python train.py --dataset="simulated stained blood smears" --vocab_size=28 --decoder_layers=6 --orthogonalizer="polar_express" --lr_schedule="wsd" --decay_fraction=0.4
Rows from block 3 of the image encoder of a small image captioner, named by matrix and row number. Rows with one number belong to one channel. Each number is 500 + 25 x the weight over its row's rms, rounded and kept within 0 to 999. All counts start at 0. Numbers have three digits each. After the name is the row's rms in percent of the matrix's.
After each channel's rows are labels from the 100 images, of 14976, where the channel reaches its highest value: "strongest on" is what is common among them. Only what is clearly more common there than usual is listed. The data: simulated stained blood smears.
# convs1: grouped (8 groups) 3x3 conv (encoder.blocks.3.convs.1.weight, 128x16x3x3, each kernel summed), inputs within the group 0-15
# convs2: expand pointwise conv (encoder.blocks.3.convs.2.weight, 256x128x1x1, transposed), outputs 0-85

convs1.13 123:488487484479479556502502500488516536536488504547
convs2.13 104:480475505510527498512521525508488493489484515504528479516492456483514490495474507468527519475533490467497482505479481489499517561505478497456503499497512504524549486465498501478452493488512502547543482490500442453469512483468503455502467527505504498531482519
strongest on: lobed nucleus

convs1.23 087:478459467517528471501516491503495451497486492458
convs2.23 093:486517499509451457504518492499492508493472500529516455502524484493474487492509454476535485508500565497490463483499513516464484515499458488463469493505519529499490485495490515472529491457545508499541450511487519492517497471535505517460494503493504500462508494
strongest on: discs

convs1.30 053:450502496492515436483490480511525529483495494514
convs2.30 099:505487495472475508515474489491493497479504468472480534448501499508496499496499489527508487481499489505496473483456510510471498477498512492486481474484538475510501462511480511466504505492469479486496474463507538504531468525558542485521510539490486495511469523
strongest on: discs

convs1.66 079:529506524487478504502512506484552500456484453482
convs2.66 091:528477519497497495511440511506469460504492452493463509504496494511491511503467516554522477474502467484526511479476492482553498516478482497517497499458474469489525456478469514460527500532477490510498448495477519498497550480488450497465433463481495499499492536
strongest on: target cells

convs1.19 091:516560536514481503477482493499480510520513472540
convs2.19 096:469476502494459506491504496458485496444519491472491494499512489482470503484491523483516496521518502502497478511480485531486503508500504514460496521495512503481500482515454548439526522488492521483487519510485531490456484455533493492467477484507483482462476487
strongest on: discs

convs1.41 075:499531449492473520465512490520460487493500532478
convs2.41 095:465561537493526446468470482467497453467521541483506489499495494462527493496484507505523522529480481486524508479475486480541495490508498534510502529485448490553482492494458489465476497486460507499521510488547490501493550503499498498536533500512474481521500532
strongest on: kidney-shaped nucleus

convs1.38 085:492529480508497485505562472451488486491481489517
convs2.38 089:495490494517496469515518491528485537465551511494517499498518523442483478490485511466491452522506492542503470518488498474522494476526492533496472480522544447504511479481482463494505468509488456515511473536520521489472508524506500508489534514487492492541514592
strongest on: kidney-shaped nucleus

convs1.78 074:486497507542528527498503492475487484467540552495
convs2.78 101:525455489530483537518476513512538459483509505491513496508509536543523511522495496474489502535497468524490489516527511469494494504486479457480479533508484496485495494498518522551495562500524537535456464460502525545486490466508496526488515491515491507534504525
strongest on: two lobes with orange grains

convs1.105 122:496490422504482483517477488505499523486483470516
convs2.105 097:499484512503489480508502486495519489520522502490506468544541464522489479486445490520495510516517509509469495467514473490494484492499453484448503444535488490475489500500516473533526520526498519502510524568484526500459511519496486468482500484463527478458503450
strongest on: teardrops; band-shaped nucleus

convs1.65 127:477495489539536518543485506508482488493530545524
convs2.65 106:496460487477454448480506502484517465490488509477532444525500526481510475462463525497480535529519509504537476489504502476478525503467503548494505496504506484509492514502541495530564527488489485516515479455495509459458517432483473499484501469497509479524499543
strongest on: two lobes with orange grains

convs1.8 109:498463524498498491460524500499535468453476492474
convs2.8 100:479517503508509507507518477494539523463526489470460488512505525471501498517522507496537510482497466473480499512534474510513469523522489488526499480477497509494460494479499497464481475491473520482515511487476467469474495486508493458501513444535467507490476488
strongest on: teardrops

convs1.74 064:519495501525534565472494468524486483506505526500
convs2.74 108:448535513478552486483518494470513519476453485470461467497492471462482524493502494527506475527496492523532548470522554489488519502514449493495489503484482480542508490488502521556535541482499512529521481508513553518488506490496509502505517501523466515468508543
strongest on: two lobes with orange grains

convs1.60 119:472496516553498490549471497497488505484481544497
convs2.60 099:495507470501489496476495472536443501458452487507456460477524464511467483507504449524483501539505497516479459496465487506454500477486462493503460549508518474464493484488467474473476517500500504488500481447490452475515528475461543485475484589519460495499504462
strongest on: ovals

convs1.125 086:520482479484490499513485456503451513551529492495
convs2.125 098:516515483476492517542502535510478539511494477505474458503485504485487495484462512487465521481515486504459549532457451462504490500497511510484519491512501494490530525467529488543477506496506496494493523475481476517456524483492487487503488477514522476474497512
strongest on: spiky cells

convs1.26 088:512432486469464523478485505488500485499509530510
convs2.26 088:484471488496508526504487475468493459485522501486485479509496468478488503499467501467496518534519522502484502485526475480484475501490531502522488460512516541526495480531442480478549457467484533502496510453517519459470481491495541541519493508561512502479499509
strongest on: discs

convs1.45 062:490499493510491471482491515464550527544536481497
convs2.45 105:558497515475488501501511512461496463485529500507536473467449484501466516495489486516475508498528500508498490518473498466488581494476565519494525488502465495487494495539523495519441497445508486509504457502500508537511486470477505509547469479506483488486501477
strongest on: small spheres

convs1.63 094:552500483496520460508482473514491549508518523517
convs2.63 108:518514471488510516488496537484505491501519524486466489464511502518490488469492501506492487557477514510490472500550486518484480521512486527519491504480490474499502525470480500490542495533494481510512503544520490504509535502503491519485447418506482511507482510
strongest on: round nucleus

convs1.83 094:502524480502487512523522511489569517456494490481
convs2.83 093:478421509509509514483504533496461506511489504516446504489484457540467477469502513521507472466535477501511500484528483478479488493498533523494496508448506468501530498525549452478489452530470502512485498489479507482487480521507478506503519501439485501488444551
strongest on: kidney-shaped nucleus

convs1.46 052:531508553511457487502524464505472494491496465504
convs2.46 097:497473481475509465511505485537493494489520480523568489503534542485504492492486462471508485503452477458489478494487489546477493472493488563554528498493520535513483518529522512474469523594502478487561532461507476429536526488486481535546492502488490492474521486
strongest on: kidney-shaped nucleus

convs1.42 095:504543462498477521465510477524494484476471514463
convs2.42 100:488494484492509487506520508481521468478506509466497501490510491440493482548482493558495457527441495511500490493484472522482475480514513498559493539514514543518464524492508509536515498543490529492462560521506520505493504483508445543461531470473512478434510479
strongest on: kidney-shaped nucleus

convs1.108 113:526473550487487455535492483491497523473524513494
convs2.108 085:508514493533492506463488541491475488486516523471488470509498504518508530520508484475499495476471475518460455530504471534509539515470466475507498452559443451492485553531465503496525487481493484492441517537459501534509502544492498498480482487508517485491527543
strongest on: dark grains

convs1.4 148:484498480526474546484477466480512529539493511529
convs2.4 120:490516484496512483514473561479491555485499501506506503480531518495475494500515495474493546497509460490507488468485469515505493526488499488509511506505473452457560479496512473549447508498498491556541486496482481456543529560494514435500507507493481499473527546
strongest on: lobed nucleus

convs1.25 078:489538486563515495493474475475524497495528485477
convs2.25 099:496518520553481483490491485536534458467481536496473464496520474501508489499510482550493493480476490525465526469463490508538522511498529515528557490517499453500499489466479509533496529464484495522511512521533434523484468522457499484484488508526464501522474501
strongest on: two lobes with orange grains; discs

convs1.57 144:492501506450485510449494543501498510485521458496
convs2.57 100:479435526428485475475454487501499508503499511523520441469478507525473489496471486492451499540437501507513534484480479507491502505504498494508529428532487505491507448477475492494498500502499500484536492458478502518490508547509511493508467430491501498490499511
strongest on: round nucleus

convs1.12 126:505481475474513474489489556498466473460504505476
convs2.12 085:513518503525470471482461528498503506475464490459534500478521472545514465483529527505479510474481486521494497466472475486511473486540502511515516510486496487456504461514504530526476493480489506497498495477493502509530554551460499500511513460511486504439494496
strongest on: teardrops; band-shaped nucleus

convs1.98 152:539510556529534507502519491496478488507532509470
convs2.98 095:503479453484509520484512480501487440484492460484483540499516477516477498487502473518521510478465505475499468526510504465527474460434496515456482520510525484523521501486482452476480513501508515516511488480499480478498501510491486471505483495480487469519463497
strongest on: band-shaped nucleus

convs1.64 073:504510500488528512563498476456513530503471485514
convs2.64 107:478542470500542497499459527493475498480464482468493521477515519503500491484480507499472519497505488509570525477506507458505501508501515470464487503485580512492490460512476501502506471508487513501506508532538475485574461487495460521489508453440524541506515506
strongest on: target cells

convs1.88 092:502500500529485496495503486550519571474505497508
convs2.88 093:534479509457492502459510527502503490512530496510484462503554515489475482500476480461513487508463500502497498505565501481515510503506521505544505499519557503528490487527476481513496435503490531533481496464513521486508512469521509464446467484483480535479498522
strongest on: kidney-shaped nucleus

convs1.124 070:479532463471494487489488486473517499494458549523
convs2.124 106:485493476528493491531492485495523522548503505496486512517488491466480504514515539500485488503473492463504501563531517485529511509487446526504498504478483516485496521546454464485496459491508488470506514505482469534518550497464476517511520469535543480542514531
strongest on: spiky cells

convs1.37 084:502471537504515524523514484507484511469487481436
convs2.37 089:519537499493542476527463495531454462491489575482497499523561490529464472480473482479505480530523483489489503493456471523480506489516498503540490471501485483527483476486507524501445499539491517469510504475534489482498507499507517538456509463478510481480519484
strongest on: kidney-shaped nucleus

convs1.87 123:507540489454482507522499475460516461468511512501
convs2.87 102:495470522481505528500476476509491517505489545524528502501589527506449487471495546468469460506501483501497474470515492452494481489510523576550510497464523514473470518455464559514458498540477504479490493489537518531489515477493486491526530547504467487506498500
strongest on: kidney-shaped nucleus

convs1.10 061:517503490507467512485459511546483499465536514466
convs2.10 095:491521492480527468499498485497510478527501506477502485504513523533446515491473471489517484468506455528486524465489521547425516524515534501516506483533487456455503460498440504514511513482508483514505498542477504469472522504532524502491520516460493505505451472
strongest on: teardrops

convs1.44 090:490516451501504529504538469526459479475478501505
convs2.44 092:500402509453526521534473499533467455483486503504483561485471513499494508451493484564519493485497522498550480506472502508505494499514484464462465540469491469483536494502442485524534472504462480490530504486480473478532484525525494497494484482512467494487506477
strongest on: kidney-shaped nucleus

convs1.59 096:451491505516488504514551526474496482504468511461
convs2.59 089:512563538501522446495496537477498497480561454476473533515498487515438509488463507495513505472528489487529484492471485465500480491448457510499502501508514471512498484560494487533495463495489528510506505465503458500462551513487492486551510502528477485503511482
strongest on: ovals

convs1.77 050:457529516479473486548497505476478504484464478512
convs2.77 118:498491508486516465496483484504519508474541528512526563529516466447518507524472516501483497522513500478486464509502485515495501507465501480497492565512561496491521518490478494522549491472498524503485498515461494480573492524504506536492520503505474525460520538
strongest on: target cells

convs1.89 092:518499495492449511532552500511545514514497515519
convs2.89 104:517464484457510485458520480478494520514488516473502486472487515488455482485524488481462513486471479469500459474498507471458476505526470547497537506481521485490493481497494529503523472521489498501444497505494505491493495459471512535515506520494493507475496520
strongest on: kidney-shaped nucleus

convs1.35 084:508475467484450537476487489521458483482485488501
convs2.35 089:500421481549517488508535472497499490511504529504530489484509516485522507545511519525489501488495521534491505484497536503470503533525498495520529502515513463496491479533525479507511491530481510503513515574528529542471517496466506470487489529517465495436442505
strongest on: small spheres

convs1.0 123:473506485488475551509476508508540543518504515530
convs2.0 095:506511523510494506478484518519460505498519512492481525503500486470492463497486438484496497497514516496498469493461501504548511528498487487486506469482542504492536479534463512505507482495514477526527460553469518554529485528491479459507485491482512472485520417
strongest on: lobed nucleus

convs1.69 105:489495472535512531495491503473493493477550547522
convs2.69 102:518509493464495522497507499482521520529510486481544512461513495451573533502510509497515527514499488494503486509495487514524523483468530532520485476468484479496510501478500486471555463501513481526502476449507478494506485472485518506493480500511471512496505473
strongest on: two lobes with orange grains

convs1.84 082:495510515488475494482463541511437516490510476520
convs2.84 122:488510509477451492489506528505489467500475491488496473493612493489523489504495505499491469560542499479474501501474506478534498485501492574529522495480491499467509505487515512397518507493513499486504511463545519488497476502529472492506496494520500487472506507
strongest on: kidney-shaped nucleus

convs1.6 144:516477495533498465485469517502465490457483487458
convs2.6 106:480503476521504500491515517490480439453516523511489512508501502490562503490499484514490498497482520463508475496495488475512518562496478537513514500481525518485521585485517468460514509554513523542517519484516477523498500483473522521448487499500533500511508489
strongest on: band-shaped nucleus

convs1.75 083:485459524538485479479486495508471463490532531518
convs2.75 097:510493503508556489524442472468457506479489517462545505512527459497553505503475530515495506529490470537511464486508509546496485534435531480475483454495484519495533493510450539459545521509500506509516513447499445451512500515493479484461481497452477510447471529
strongest on: two lobes with orange grains

convs1.82 088:493496521499493514547516451479529480455524494506
convs2.82 103:535512479501503454474516466524502498527493493508489525535504498459472476511448467475466439493493454464486495464500487490521547461487501533516470438452501502488478457470476531510468477535550492487490500504524483462471465521482480515506475497499474510471533448
strongest on: kidney-shaped nucleus